From a checkpoint of a small CTC audio transcriber.
Model: 2.05M parameters, log mel input, arch gmlp, norm layernorm, layers 12, width 160.
Training: 22800 steps, batches of 256.
Data: 39062 training examples, 149.4 epochs.
Rows from block 8 of a small CTC audio transcriber, named by matrix and row number. Rows with one number belong to one neuron. Each number is 500 + 40 x the weight over its row's rms, rounded and kept within 0 to 999. All counts start at 0. Numbers have three digits each.
After each neuron's rows are labels from the 100 clips, of 14848, where the neuron reaches its largest size: "top examples" is what is common among them. Only what is clearly more common there than usual is listed. The data: phrases spoken by 400 fixed synthetic voices.
# u: gMLP up (value half) (model.blocks.8.mixer.u.weight, 320x160), inputs 0-159
# v: gMLP up (gate half) (model.blocks.8.mixer.v.weight, 320x160), inputs 0-159
# out: gMLP down (model.blocks.8.mixer.out.weight, 160x320, transposed), outputs 0-159

u.212:453526550453511508462465549456506493528502605519542524552452479488499538490491502517491546538508461418478469530518515513513393459505490540474520514553507549542547499520509491432443557519488454480581517548498533511479494512436521464534481482455500596499539564473447492527502509527534523485432518575494531474502520547512505591573545517542452598507489433578448542558474574467457515545506523516512522497436509591523524527454496489548461484445479503462526456544484504414454509542553528
v.212:499475517459496509453587494441544528449471430528516513518487495580428549548543436535568543489508473540473501512467543515496499604434484500529538457531448519473470459480492435451539512502576546565540460499519465482572458489487478512472601539540473581501529502506435453467521500450452522456507505508504502460466548471540510460502440484518498477539547525462543475419402518516546558491499475544576515448534531536536482555468536481468559552491527423475452469499497521461485456480456469
out.212:551461447473545490512539530528521496481513482489529537428555510491462528519515471493517461508434617533487556525533450493551563502525513501502531495465505524509501485495465427536590478475511517471522470444510489548411508533495510534452531511522533513554455443517550532456477588418491457488541518473475438477445511534466494474500537456480521456437501524458592469470506491501535480501465479525523493474570512453494542466606431487415527517512486483443443582487459517561513476429515385
top examples: /ɪ/; /ð/; /z/

u.65:470402464564526494534494474459542455500508509577430541518479510502506495522550506533472495515484473577520576470499490542445492444526583452487487500509490558496479498527493519546502522434438445509519471492434474568578500483521493526537505548483520510523500487533514440525481522457426469516596539526441484503527528454496493537551485445549447487542495404516513451463491449445562545464462475615476442529475510516515459540558471524523518489511465497468482530589416445475440518446449548
v.65:511476507510511517544460419524498527491439511471506594553459525531582523573490493514411499474506584438531499563591497471435496505516445526457459522541479463510533538490597551514555467530600506499582518531534530441518523493439464463525548440485514492540502550505421455490495507476496489508526498465436566514445474438519509498484535531515469563476456547430523535511429518494478540517521508448459546477430497523495537514493516536552538499505600489522511487560571540483479509546500517
out.65:543514464610429447572495492495508517482539506485543486503493541470503473525464419415398561496481446476534493505474496428502472423476534483572474493484568504541453438532567490492485522463533542520495555494471555496421541521521531438499520487503466531475543528472542573497481424548493550560527567455524522503501550515536468521519502458492537442510498452474448495572565481536602465488517531480510542461466476516468500462459513554490448577547498487508517473512427548495499517485532420
top examples: /ɪ/; /z/; /h/; text has "his"

u.89:478491477528513495485505466469558501483503502571477442432474476454469511492504569534493537547508457540555493471519557506486449559529488557527488495553440473436549466511486477455471470465525540452541500525467473476417533481521517467511441531430445483476422458490489551438452495496458455568591572545512469473511497435536616474540422477457521448530544510512518533518542420528482530453501575513511529477489501487493555550576610550494478477535535437462459523510483498557547493496525476
v.89:455478485473472462518556495486503462525433467577437551472550506473476487532549486432485520466459534456511549506550491550499534423556540533563479452478532510424474477456468523483554541508454464474480508514521471431497538485530553560569479547451509447522511539515523558495462520493473518498552499444560521530513573501488556576433466471503493552520490450500451514466458419466571439510548565553523545468488473498507410501535509520497598496497598495550430533571496498484506473476444503
out.89:495427510530529485545508500481456494521486472540460515513489478482509413458508491468539505571422529473539536458492470511468512469463434462536416466498489489471486476557490528508520508526523515406492483489504529527502449541465481517486546499564533465481466464583520432468464482518579513437492497422554492527479576548540433479495545542522417510517524554478437459437421433502583537435464474495483476574448503478471556506456460546524457560462473447532499521528474493439455500577505584
top examples: /g/; text has "garden"

u.127:469517433529488536508548455549599500512439508494442514497566429460443416519468522494519456518543446572525476489568496561425516549481436496560531545485522489466520469481437466472513545527512525363498518507508450487516479438477475519522434510388448502499447537524494466482490550532422436480487451471481576493497478492467545506502505504464474442498494466521505492537492436523494463489527519559551552562485551430434495469533473471436507524494492421515479480522497511471428504470513513
v.127:497482497456476541465500484450472482502490452576492524470552445517435521583538548416552590419534504478499523545537511467475546472484483512494479492532509487522516506533495546514498528582516395444468496504613454546561518457513504513528477457525520506523469531550509556599444483500492455521478436540529440435540583468454506541530539503525532543554543526596486470463539495490508468496496455450525472483442532503489446500544459508431584454475560508503534503542533545538470531518506507
out.127:471489492537413459585505462488489514425463467529442511480521469571529497533539542396593521488479506472521508499515535518507441468516526492487464443485472398425529506527506518453530504541483510440491500529434507521488447472460523512512526508498524482513596517501512499541430499578472586530490487450505497498473560582434536498571553493487508494551487543496521483578505471476579581483601427498512491470458510546497510481483451545550472414492479520557505472527477454514472479520441486
top examples: /g/; text has "girl"

u.69:588427528504515468548439420504518485523542480476449474543523431495432471493549586487424490472594547507481589515529497496478433465467483430393471497476469468550521497531525503471497479490503483476483447535524501526526493469494530512509498484494461487444507500429504510426425529484527482457460508523336526482509495443524495494526588526513467482503465554517467531493499522473532497469445435465524526572460503558475494466450519499515475522501489495519519569523435443539565512522553511
v.69:560464463479535480566587511471509496532456558601497492465463537466477520462462522435415561505497563532508475479573563451522558482494491450485489518534499504509507566521533490526525482578523482476520473523519458497530515503475519494507554490527451501519493568479439506524478516395521544518420507474559529448402503503561443510474452517532565552477465518597531528448524502472532470494499508497433559546517510539473447546487499556513489480548559517504499461480521567561593539555521455
out.69:435528500486504484497513587493505548469530524524551541479539510507513469555493510518509484596442467450487426469418478488516532483540546584513454532504428595503493512524482475539484517562551448450515515410512472471496526531485505479519486479551507453482514514577504484529587478507491471479529506495586508489460507501486472419590472452516549532452485519541556492479517479518506525616539572543472502448518599483466541545537474548524551472458496504466494449451524516492551503440517412
top examples: /z/; /p/; /ɔ/; text has "pause"

u.119:547413489440460488556533508490553486502510504516503467443496565466446485554501512449492465487480459456501499448431578455487503489445426471551438455513488414457552474468495530498500464492499498497538445552429483453500502512525473520524469526486548482511565509472558529417517496451500435493527493496461501563526507516522501460482498480508521425438508506431386491448549504490469539520463448517497503456548570510444537496465568420457503461443419421520577506545464489479492562522558482
v.119:472548538448509480509567499498595488501521505536537532540564470568491506509469512449511505438513500493487507415503494546456488443492509528478537552511549499437582505471469514507504487447521472444486498567556539504398495506470520495396491509471530489527432482425472521471517507528565509506509595517488478438489511439511459549462556502453465460495528499509566513463438491472470481460526506526486527405535517580524539504497544439501510513438579548458513563539588510459467568513466425
out.119:549478550502524544523463459528429532470512473506508482469553490544533463497567612525483518495524521542462551517552461438495435489592524462518556517484476534536530542498490506547537502494550477550475466472478524524488496480445535512436498511507509523424516527475486436499536507517458580575505544508576482486441484505517455523481499451422518500474524450512533527564479516507478456411576514531463490516505482428551511565462444579564422512532515522488481480550440400437454492463530564
top examples: /d/

u.16:529480470501485509444513464508527533489483586666526496497469446531558479523541512406511433548509484528514524523536532511527528491494527459507528511500459506471532553498491544438479447443469562471487534543480531563511523521543530552553482556500452480453543555464492519545536528528558495496557507546486396455460475532527513440476511539513447540521537500500600467456495472522461538485509484530570580547457485507545477462482557547498502525472525503516494550559559522512503508620454473
v.16:534506535452409544499481546486541521456430491477534441489453459503518531501518418399532506526522503516499397480512500441449580558435500519579526530434442443446524528520540476459552539514551566464493517490529582492514442525432464507502506535506578535456453530482517469512528520473453440479445472498536504498495428482506533512443589424409478482487557527534525455505502481492497482486492483535553524465481452430501568506455513520485530481483494490541457485561494462477433489531472501
out.16:492530574512502499557544543506508503466493486557467567483488509502494481512562418534533488500556564502570547528468517545497447442458479488543534490501464511450546480504557491461554548588552519474555451470536534473548491543525570478496574476487533498485457507584462492516479518552566501522524483480537539546477542518522548450533530497544473506544591524463505552557439430475405507566528462469474469488478422513468547440518468517501518510535427475521400583490477500437514468466518466
top examples: /g/; /ə/; text has "again"; text has "girl"

u.31:480517529485493528497504477528527488468533586509528555462507461541442503493442548515505492431529481469603519492453508565512501496526459531490484504405476536513482535493446451527485568487406502479605476511502543462545556447571515503497506452536457521466555501467467465580538447492423519483544509601470542438497541534469483550509476589469531508521524428463435461518505494548487465497506543588486581501443519506485479529538473530515542547496404494517490531457511447478492510460458537
v.31:593517504555476457474557507501483523507519519520477462455456505537461438560553518587546483419502448549431499474453423556510463541420601473448468514532437463435502474506522516486514481537518559486453548528504496501443495482564460461506505450461498462510486521564446439480518542436482510491492512514523483539468453447469481493530525544512566452465561512457523448490448566443548483524502506527511514442477509473447511558511497522539594513494519537581493471531481466502462393546476474
out.31:539526497488519442528476542414449495507520484527438515511480547487552477528525500530544495524504485572417519499517475527453462487535467419464492456472501548514509523504576522458523531475594502501428517407497508560483469537552475504517546497492492451531449478574511520468452448548519478605474504454517559448474461570480542504496462431549502523460483510507545473550495553459532527548465541457487487484551520602459430542448561463510497538504536515507498555560449459454419518534544443
top examples: /ɪ/; /dʒ/; /v/; /l/

u.55:430465430501489497461486500515493486493526488506468516499468506582466520489532472501493497497518556540467435543522479542416468491440533549509516492559441510430527436502415476543494558415439508475509496504504448475426516507524531532438507551409490482438530536525562495537495503563500510516588481510486553510479553547527537532535487507458463559470496478500499435477439488502555503498475557484495461472517407497539396404500497500522574502468527450569522513540508502501428490428426551
v.55:521506487391505509519444502413479522512574503519515449530513524454602513594523539481503496508505465498563450551544461534521499504481524478445506512578490470481475517516559508536506437417501442432511542498514504438485563533503572441578492495467570617514511541511507482461498500553535548514529478511469558524562484429519500558466472437502515509549437473449487529481538496504478439545478568484522449432525522482462450515493537477499507494585489529502472491491494581453518479527539545
out.55:475566524519530484489568465477516516591464492488512502498521418463510509545496416474502521501525445472460516482482512497567472534537473499497453582479474499498490497492518557479545502553533471464463561544501451591533505516458476467517545508577559500555445529475432502508533541473571483447457547449438523525452514425526509390482498523531508443497520517500508506480405503538435517489516464538487482386437558512475536491563459445454461467530441561442500523517508545496556554500550472
top examples: /ɪ/; /ɹ/; /n/; text has "near"

u.27:470466465474525490512543495445462481464477512490499478509561434486497462478488557481498477516484441447479551452455509405483500491566502463400545515528526461521446492548514489421502485493550477485475541485520484445515496515512471450497473500497521529461478534534501531466455559465422528509517441511460522529474481472468487512459446537486497537489514446454481476507472562479524560360418534461518579529453431483469526400451487505492439548608539572508569444497424467468474465514465503
v.27:542552483532526468492531510536493530545577522562486552571424484474562513482419497541451507543491599458484514439438486523476528531462540453510533495530513510492548477526628483534553471442532491452536504518490483487550523537521482439570498490537489496545529513492435525529442521497479523525511454478440555447428526504490452567488547546484503532535426467486553493478510582503490455599511477507446548452511491540528532521417465595568456468514490547507484474521494504527556534485474497
out.27:541527546471527495418496522534529559469563533464487494501591446525492532578497502490502518544454485547529470485533488496569481507522473544517485452471457609483552570443494465519468543564463470463483397492472470493488526505420460487525536456510550492448472512494530534531546447569477572464534443487559462473512489532529509449486402519425434462472502545530552476484494490523538496524530467540596474576547524472465420547452552486485512524524519482523505493497509448519465541504579511
top examples: /z/; /oʊ/; slow speaker; text has "close"

u.184:526511601536472524512498517569442506463467487529525506541528530451531481465501494556508487470502468552418479463521526487565487489480477589525455533495523415534549385440522548463428529442478464512496524539539446467521559496515485499517525467521525512451472411465496509486469419540484414538530468473560518507503477548570498468497476520532477548530494546466476469537521507495416411523518522428474459564444499566448484538487510465497483477473459573439475491535509512475566481427549495
v.184:453487507534497446441454530423570542522476554495469532477520536441525515537483559521492541402494549513409542417522510464529482518506481518501523532451559481518439444533524507531566443433520512506502492497499468473463525513497491587594514491492504566575452530501548505436496485513488510487522508461488570471542473490405522516446515429494535461472465472523458538497506507530545517463457480527483510428431488486497476457520546489476514411535508522499458549531430428556444492519464604
out.184:489480475515501519530472493453529468487556515491490579558514444510522500495557483506510589594462568471546592502510442415524567518494478503416473486476496584477560601568488483482510422528494442469558503514508516535440433520497502430442556567529474526480462518513504483487539539499543482496511597495514522489487494515466450497555524519439459471461528405481491476518454476431453555483510530494489540493503593452522537548509437504469520541483524467534524563535445512499452500484489515
top examples: /æ/; /ə/; text has "cancel"

u.135:477484541568506480508483586442430499564564526504469521501512553488441489513497478479478452457499470488562520483499510539486501458428524544510490493514472509577465432503454476536543430450517488494612508525584506451532558524542501486527452504518514573496507540451528543486539543469497483417497512525492483433440506476480616463549408495493539428515454511494408557487452508520440503479494534512533468540463483470478446513530538453565450473517505463577546492478446482496448496505478426
v.135:566472539443568466481464538483450516493498519481572532525448483479507482534436496596491505481559510516549499462467501438442555489553585456513482543459452475564500521522528514547516550514500438574420485496588509538534454494513517524476532518469439543505491488450543452602481500372532483451514465572493531489517443483461511484426482455497542545598505560558449513508481492496549504503487495533523538432458482436470497515591475529467502506515531473522480508504538518507488518526526452
out.135:473567518550535470531528482525500494540496502460500457452547488535475521463566525490477535425503580461496454508490514476527463552471526498452466515481518483466514454500469515575504506518477526619472592538420455468480537570515521534535507447509465391466527555490486518520482546512496539517487460429485519481501488425460487435476495458488438520445536464512541529518557546498513525531441499557493555531446439529474504544501519480484560404528433460568525520444554462551600512489521553
top examples: reverberation

u.117:508514481510536488546525421489495479487413502480484474545537499485546483464547525451543489498518477429502505516502478497435494482532445512569507483473632416542479512526500530475491543532556481477475569437590492485494468509505479579582540521521477472503486527524435508475450589460494471442480456521481617543498543468501474546483488531547563520506585488462464473535514458496519519510436575465577543481504537460505543391523502434457490511477515470540473550467558531492512482519540508
v.117:494532467474495526476472596466455555548554484541450448499539484480429447588517502489509475491514604516441527536523528507493496438490473494546505523477504496528489511537512507478513486516502468389468558474502494466541507542436496533582489511530516482557549495529482517511480406476485474453551522504500498558448533522542397423451491391449530560521524507490476474426497561525548543479476490485569552468454523563477459536495513426462502470520535524563546481482571547483552448517481493
out.117:523487486509517511515473506432462481447512538506489487531569488493447439561452574451494484530475516501565500471416459558545559540464518555536540501503530540496474483496469552469525499491456496538473564494487496518484495412459409491574577535502503501537445552553462519455531506582479486533523527485576448419457525474487535466484459467488512585509468551442499419552480509451517508497516619532476520528498502528557523425475494419451456489471481567469500495567514548468452485529474473
top examples: /b/; /æ/; text has "black"

u.183:523556481434481521509486447585499469491483468492489577518475478506469540509466591501513526503438539569459493501501477497502418472449470533461476516552515518478452490556491521466453452523479461517490516507503454461619403508479436568431440526487575431453483505496531434491525530493455484522530469456477515493450486443499506504507435512501489519448443487521445452513491554454572495460462487476540443467535448473558524452447548524447515563466454512553504494541441473493489398500435455
v.183:570466506474523543496498490485530491465511558477519538541485491465559463462436495442494475443526428477504528471542580550567469424464472506491496590481511532420470533500514462581609536497495495470566511485479536499459448497518555496504545426519463510515483566487457515480548503496520499512467476493493553499521428428505531499523493573445420502437549549520576516439546545489486579500516473455468519404433528551511489518455501525494559407470545523496482534486546511522562501534485517
out.183:451467481569542522481477552446550527488466584493566485495483511486527474539480508495444547532503497505509465488540522478535554470501398500545502511487469475465589557505515488475572599466453533528538429563442559528457637513466495412488538433450482458511541464518510542546457465495540491504464440487544482461525487534530472482514505456491522538459466482498553510537521418509440542529491530600496542525519515512422501566506505494464430488457541510444491506463507519484483494501577500
top examples: /z/; /d/; /i/; text has "needs"

u.158:474558553510460448526548495554452495457453464411476484530536561402523473514464413508454479488489457504464555517450506460517535436483568539547477422539457492538455499480484514503516544506520541497464502513570470592550511433465491518510472551518517532489464460506546660475474489508451432465521541416516512464485555461472518501579470486501547522484515482445520510497454436542496508413489449495460507494428486510501524451514505512547457529540516543447521503486473494459516539531523545
v.158:510544539510493545455456481461501493447568492502491477470518461504443502528417526456458559513556403570553517554396580523467454550494485450506446513489505479535564504506511539476493481494425544487478550558463452519427551478483480462461448444430439524493477482501461515524527497511500435511525483489524503480537524511425505481463489497477513497518469487493495510585604495536395520501498519483429552465475507548468476496508549563467483500412478540626530465503504523521516476530478459
out.158:513459539422444463429554548506522448518478527500466524550569528549521561510511481537500396584466500573511509480506509468511467438442501467509507513496506491548476448514526474572500507465544528495549541497512491575524579455532443521511575461499502497469475550534574414476488478473474484576565508474434533467536470551536516522418491542533507496538415518451457490456465511485501472569494489478421550515499455465549457569488501459552438485510495555451533494482529508470469539458431494
top examples: /æ/; reverberation; /g/; text has "bag"

u.108:559505499523527516542518517522514466425518506461413486401486482518475482445478486526594498512515533590562519464539505467460493562459460470451532518520464531515443417483484589514502541377564457498490491509427482474489451522432533511502471557492567498540557482497499504469480582542529469485537543477498459503466474548462524483492533516446531475473471476477430452494467518473432483468552520496466468417521459538517521442497483534505516518504491447457449522426496449397482528532550531
v.108:534430483454530517545530436549472591442468539491500539457511460561545438502591516526535531498499482510560520544472472465424507604437550509543429473541572489476409490491531536495484539480503477485520498500492501488457409504519476529534457494543538457503501574529516504496484462491536503539548477522494443486496535499496489484541490504509523556546501466546543510497602564491437428518425499474546489513552491517510468523502545518547540440487550592452496569539536554471478432526482445
out.108:481399487490490474467516467508508525552428520561554498533513517499518490544470565500501483541487473506481459483489530514487477474483506481504450526494614485460610562512554477535525504522469516526452506482547537519471535517518414477527535534474403453462484458508437533553502449517477545514429514511380512477462537490603457431484434533500460502547587439510526594546530529509533488483445537500507480508509456533485552504557495559528494488521540573517504514549518550543527476467465439
top examples: /d/; /ɑ/; /ə/; /g/

u.85:505428556523500518516557437566460503496463463502535494432485539516509500454492531513492464514464498494449516537521571498454506542505566450416461505493487508544506528513442500494499474459472424489439504486445441477509489426454525541581427559495591505452539454479523539542496577436535512508518509482402494500497558432444515533456536450526492490476535546438480464555529509447493535473460459467508487535502421542570502492581531545448499558451499468569438493463499455435478483528478536
v.85:481547520527489503471450529493399513497487557545498532468436497470515445497501541518525536427494509395608478439476528458528622515515530486495554500457529441505527477491500480502522483584439511518548486556477511465490499526511564498435477523498500481490585527557543592417514511455446480502469460494508554467495452478486495530486492509462468555533457458580547545455471578454418512539529521504523497482495466540498459550522518512502488431584496450473476522596523479535493501508524487
out.85:517486506519504474515473438491482526529458563491484509551536531503528461518426479484497511470446557476550494501439475505573419474487486492499618446567544478481504496515525485517513482536496570543529556492541562491533491501526498513454515503498510414445454518499489502542461504505579581504486530468536532501445551483511445456572458500485507407439449530562453505497483511510403466510539527404470464487509534450469554441410455549565482431508418508501523487552445525542443491506527530
top examples: /ɪ/

u.142:473463488479538521504511518513429565458479527427505461536535433459561489446498427517502533494502435505407518517461497528437475536535553518502351536467484485484473527433445509525445508512507492494451451502546436580529567507548458522446540498421533534461456564533501516470486495526504496497526493584553503458508550463533427544499545496437534462444497498575534433523483463437481491551455561539471520485538470460460551488545488532502544466501483500511511523501473419499552537493471478
v.142:513510534533416530520440494460451488526468531531430513477493443519526498453452489472531545468520515516580447518585497587507558553496465488485488520512511544550517490542487464451498532498467509495489582543492491509472498452513432502512431559479401530528478516442534515581424572477425511519517534470557500506464565475464566467582440532546503455459539513473441520428489518454487441455552472477552512507531565471468496501505398508527469520478554489523464527459431461460525498463537511
out.142:385469476420426490527433456510516453520457472511584540421450476443461564522514478524502512480489533531503466530526540420513432471528461519548532435468548522467470514544469490519506496535494506475472495503514539466537517540502501526468541526540475446537518511573519547495480449441473445506510463477461505547484478573496570507515491462542411497452449511426462563511569565536540517519495507512502501546535411592511481568425522492490482481474506501498487548404471578540511498480466487
top examples: /b/; /g/; text has "doctor"

u.284:497460436458504499560505468513547555514573527550493473451494477517430504527535468489584509467404515428492451525520443509422518465420502434391511572498405506539483484552547467487500570460492493483480409516561485471512499581430475502539523562501460474441541493520431498455496459536475522532476592495510506457456549504482438505476545477498527476483550540508485478481487531431550492504541461482490452479529480516558439488439509493503481543497467514516510540478469553455483578471486519
v.284:597496543469524471534533523559471481510496525596477508401515520501417526496440498549450500496507523506474504493488475517510544513525541441510431481546526556486527530462552460480467446417551548497461521487538468506522474507518570406481456432507470549481498488578480521481503469508501484479566529493516494397539518489543491548484512483444432569579465504486537536609484529495452497530436543435503399541504495532545470451482511523478521525452513548530553457517514521485546478477440533
out.284:531527496519472540547550501513452445505470546497495481461431545463487414456505542523567439484588555516519485548468493500539501480515532483494562495546413504461439501498475394429521536520464491477478495482447462494499490590504465564450511483492600523530496490504469524512478440524553554468516470499481480477514473518449538526514573467481544545533452379464473483463519505474423460539555536540510501523539525502431526459548463491545509466530567515555422575487488511453540533500443493
top examples: reverberation; slow speaker; /u/; /j/

u.18:526418550447398494502504525542486479471542577533563496406483506543583475513522515589437462480525497485595498500498527401498449524491556505463450483435499493475451528489521529512493532499510527541467454473499524490509524471517443476524515518489513551429411519547387480486473463528510501450475529491467470417496502476561501473568465444455465462534504511552461514421467518470517500469536567550499458530551472555473462506567473467438519518521467523456501465499515534518538557500449534
v.18:508527429491461479495477492461485472545593488551558537542521557497530514495502375553502546434529441546436481440501453531488489458514539530502516505466494522479527511522467462533475444500528475427498544480509523481468507483521540486453559478474533523543482541456571491516500469519509510425504451554533567541511593452571494493399536450530526500473486564546508502511550482484505515499458546429420477472519515518482463511599490500452531503472475447566494537517551588526514593495499438
out.18:478508441488509505480434471509545516481521480445487521526565517433545446508450544510490516474514459486473506511485582548547481495469475424513548436457461499560476450537442533437469524498483460484477415467552472547495581506485517498485528515524381531508550566471504453564524490489479554463482523543557463565545486462429506502505467476544549420484506514491476498469486481605477542550424442470515568496478416526479437458521485503485485486541467506602478498501485475503591546489467475
top examples: /æ/; /l/; reverberation; text has "black"

u.250:553502509521528449493563541459479468513507513532527534411449468453516529486510449420431428442541453459478485384529537490439547553477505493488529540454470505519451474440567519471484467484453466483548502460563471429464402452463543458508510481460474559410498505512462465528468485544579533509437521502514477526410502542476450475468518489446445504480468487444508459443489554530454507438460469485470509541515511504456542507488506474503468413516516496511559402532474473500511537481502526
v.250:587490521559536509457446506516491501520496431516520503418545593499486529555559480561473560553561473638531538494502502441512554518531583475521541511471439508505422501500487462469516546514500497534536466550534550506511496496546506540484542575480515528559556469464515515514407546531519498479523480475471581485536532547522509495444447525592472548489524487490462541487431521489547509496472541441500503478490475438499453492522517429513512501463440549574570478513520569507453513527494468
out.250:447517547481519514525440510484527533497431527503531446437434573514534542481447584524525496449537506484499454524538538551452475529462485510507466529528486490483534457516478471491453537530490511604442568490457532511597508534545517516467465448565488476519473540404424483448515433429510546461544446485544506536481549470521538478512492500550536568500551502572519498558499533566474564542536487503558517555481525513452409445441478514467489487455476485551546514510493492488535479556424455
top examples: /ɪ/; /oʊ/; /z/; text has "zero"

u.103:545507505474461505482496508511466519518560575623495523517501552522580500475524538491558495575520481506478511522508500521474531509460545519473476521456459471540529515594495491548538494527526501478526422519431478484524545528511520566516486387538449492433449565528441531533482507547516519461551519522516450515506498431503490457499515523455530545532488565577542577455563503566525512567475524476516558536536393598543533526566495508476488448493556515478512486523453505464561541534465475
v.103:552449455514505539478551579517509576566528565585467466544459539503502454430484487528476491553507515439484509606473427504531570504448492464549554546499419506511586537553478505527505494519552511475460514537459446529534505526454490533525530418510482495492460533487470505495521511515544524469454451523519552526590495565487468512558520501499460513549487414540593596419457525533492496440505549527572510535476478514542479485555513457495433475475490541522464526525491524515473494524498497
out.103:536496494448519520535519531502565510511440494486551519535493446414436495498459537470477499478463457495495517479532556530540466519522524561473523541523433530502459510472419552486449468487461439494455577485490507483500504451588446415512576511454585520530514484450501549487470454460519503483479521477469517483486582513489456549454492478524513484475486517485489486505442528407461598484474512518542479511501549496510534519443555551561493558479422486472537504556594527479468415409488419
top examples: reverberation; white noise; pink noise

u.188:549572482541497543532517531502511499458547568455470544421527487471453510462450544449451532460522466522418529478464456531495516479575574489502540490440495548506517538483553469519493522518444534554555507461509440470444503532559509484560518505554387488520459502543492502398490501537582514479516514559511545500455469443512492521540483536535520506534443498503545546501472491520451503478538534519490560572529459472481534521612554536406522451520480472449483531486582562441478493489504485
v.188:505561521488537554563448560489411501513470426538575525470488549525444509528520528493467546512478510516511482452520464479495542451492473550515544477485507524488481527427476543511513515490528545481453498518582501505556475510482412508506557531546487530509459584599498576535588529554514545477477493557543520468498448498501482525561459493466484596572565493546542478480518451406439472485529549484485514560485456486560510430556471407449526494465465520445506544498522492539488474533486484
out.188:522471495535467494469481482483498507510506482454462443555555495472429523441503575462504508581524545521567497472478517519566534446495498467602481480537534484503544458470397504483458491545497451470460559499539510581497498495519484510465540546428535495552496560541479492488519486516512449482485548461464512490520531489388540510525481539534520552489503525540494453452490496487579502521529628484489540615513564463506546429492456520453501558444455515535532434536477578504473453526527514
top examples: /b/

u.21:457487496557494507500517505492509446538465459491471491520451519536407528443447478451529474480461471453543570424484472538467532445505516439453557432520529500513422470422531495512498460496498470424561404408523456452524513456490542530500535496473629457514455494387545565449445513455477518491461539478566542500496449517520497479490511522525512410485492505485540476507453479406539480506463508483509475497504550527467544553496479445520490530517488439455494480516495446506477461560534508
v.21:497461520535559544551554435481574529502538471474452480507504516452526480511488496492494457489547535484484491512434386480544478516518521518451519480487461506409431512499458580476488474485467517581435458469475506471512409462455538575482506571485533457501388490502529480482565506438477549500445520523584527473537510469483495483524567553484429486475544447534474540523608509482527510579475508418506541516469541529492492540535495449490539513525591497545507504494481457548508510543492532
out.21:517424539531469459460529457455421462506476504588575539519494474460459503489471508524462427485431502504495488535508463408525454480505475437482459487458501497514542465560462469511460481508550554490498494478471558511486443501525497443531552469477413554560531572540482468472471516531440551502490490539417498485562515448421567523456519504477458459429462507397438490496508479582491515522446503520518515506544450428518532492468559524502452534475446498541527560552518470511538489475453431
top examples: reverberation

u.102:532428503504508545447498521495536505395486478461519506455409414510459526474548444518490544482452492455446554525517494472498403481487548503475453498514500514468511488529424502485528572447512428469523427540484530493503441558619468517501518534532499431490482459469488538520470563531510449538494484557481490487395495498527470475502520472508454505497526433491490516541491472463503446499490517611555485510562445495483469487541516523609467493498490504467551534545513459453525605491475520
v.102:509609509586539445511552474556580551519469453490462561540536523491495443452450465486439484457531518496632468536476521457512501550459490513472440540510468550484553478492508484476509505493520531548490507521537480488492513484536512440522464527497428468532574499524514577512455551530561516495556500559513500464553503434561531528473502505520507500515561538557513609517465505494516493460495488485557487482417531538495501495476486546477583423568434442556470535504470477487571457490480502
out.102:477522506443502464553555430482466518557567533491474489523541503493559573547487495505465518482508534507473418456500489504522511556454489438454556581468556449524528464469527492477527476563494543504536546469452479552544581509505557515494468561488438490501524493509543486472520410501491468467522575531433419611482484507435519563393471477486485479544437541470505513456565508493477563515486554468483533500522522486556533554474479521436545551534502484491503477528457453537505432543509433
top examples: /ɪ/; /ŋ/; /k/; text has "king"

u.8:571512485508464518551544524504521537496468516547526514470491486508500424564486457515523471511474555482471542473464542467516497517422533608411519536508427565445491438482492526478493423482469466485471519469510441493467556535419522489540461490499492544547459527488502501464561477512415478501518573497464491528459463463541549496454475472508560482519528505532477546535424408418550566497532487564476523546450483472532477486410535521451445493578532434508469541540564524462549507494502455
v.8:554468440417467446509482465528553461572465484528471505407475532499496478425497573516530512504462431514555525545511517423512432492469528556472481562514488470498614428496499486482517558456442567485554514476449554493533508574474500517512506532473471518516564575508562463548489491552512475545490543530586480530458485502513559512468503494481458562554465463491433504455506489497458472471542617502494466448467515520509423459468523512482542557532506499500451497538459562504527513478476465
out.8:490436546542567486474516505560457459470523501479537590524485482527503542479460459464484514435561548479531478556565465503528543442567489464568524534478517476502495570513464479537480602509498534567449465593526513517540445490488510508423517519505456470484490540543435416502466525448555465488455415504529446518490489505494476491518608531481466493472472467550465474499435609532514490472467535460531572511485589493504545503508525477476472534442487562446526475477493455531469488517552483
top examples: /g/; /d/; /ʊ/; reverberation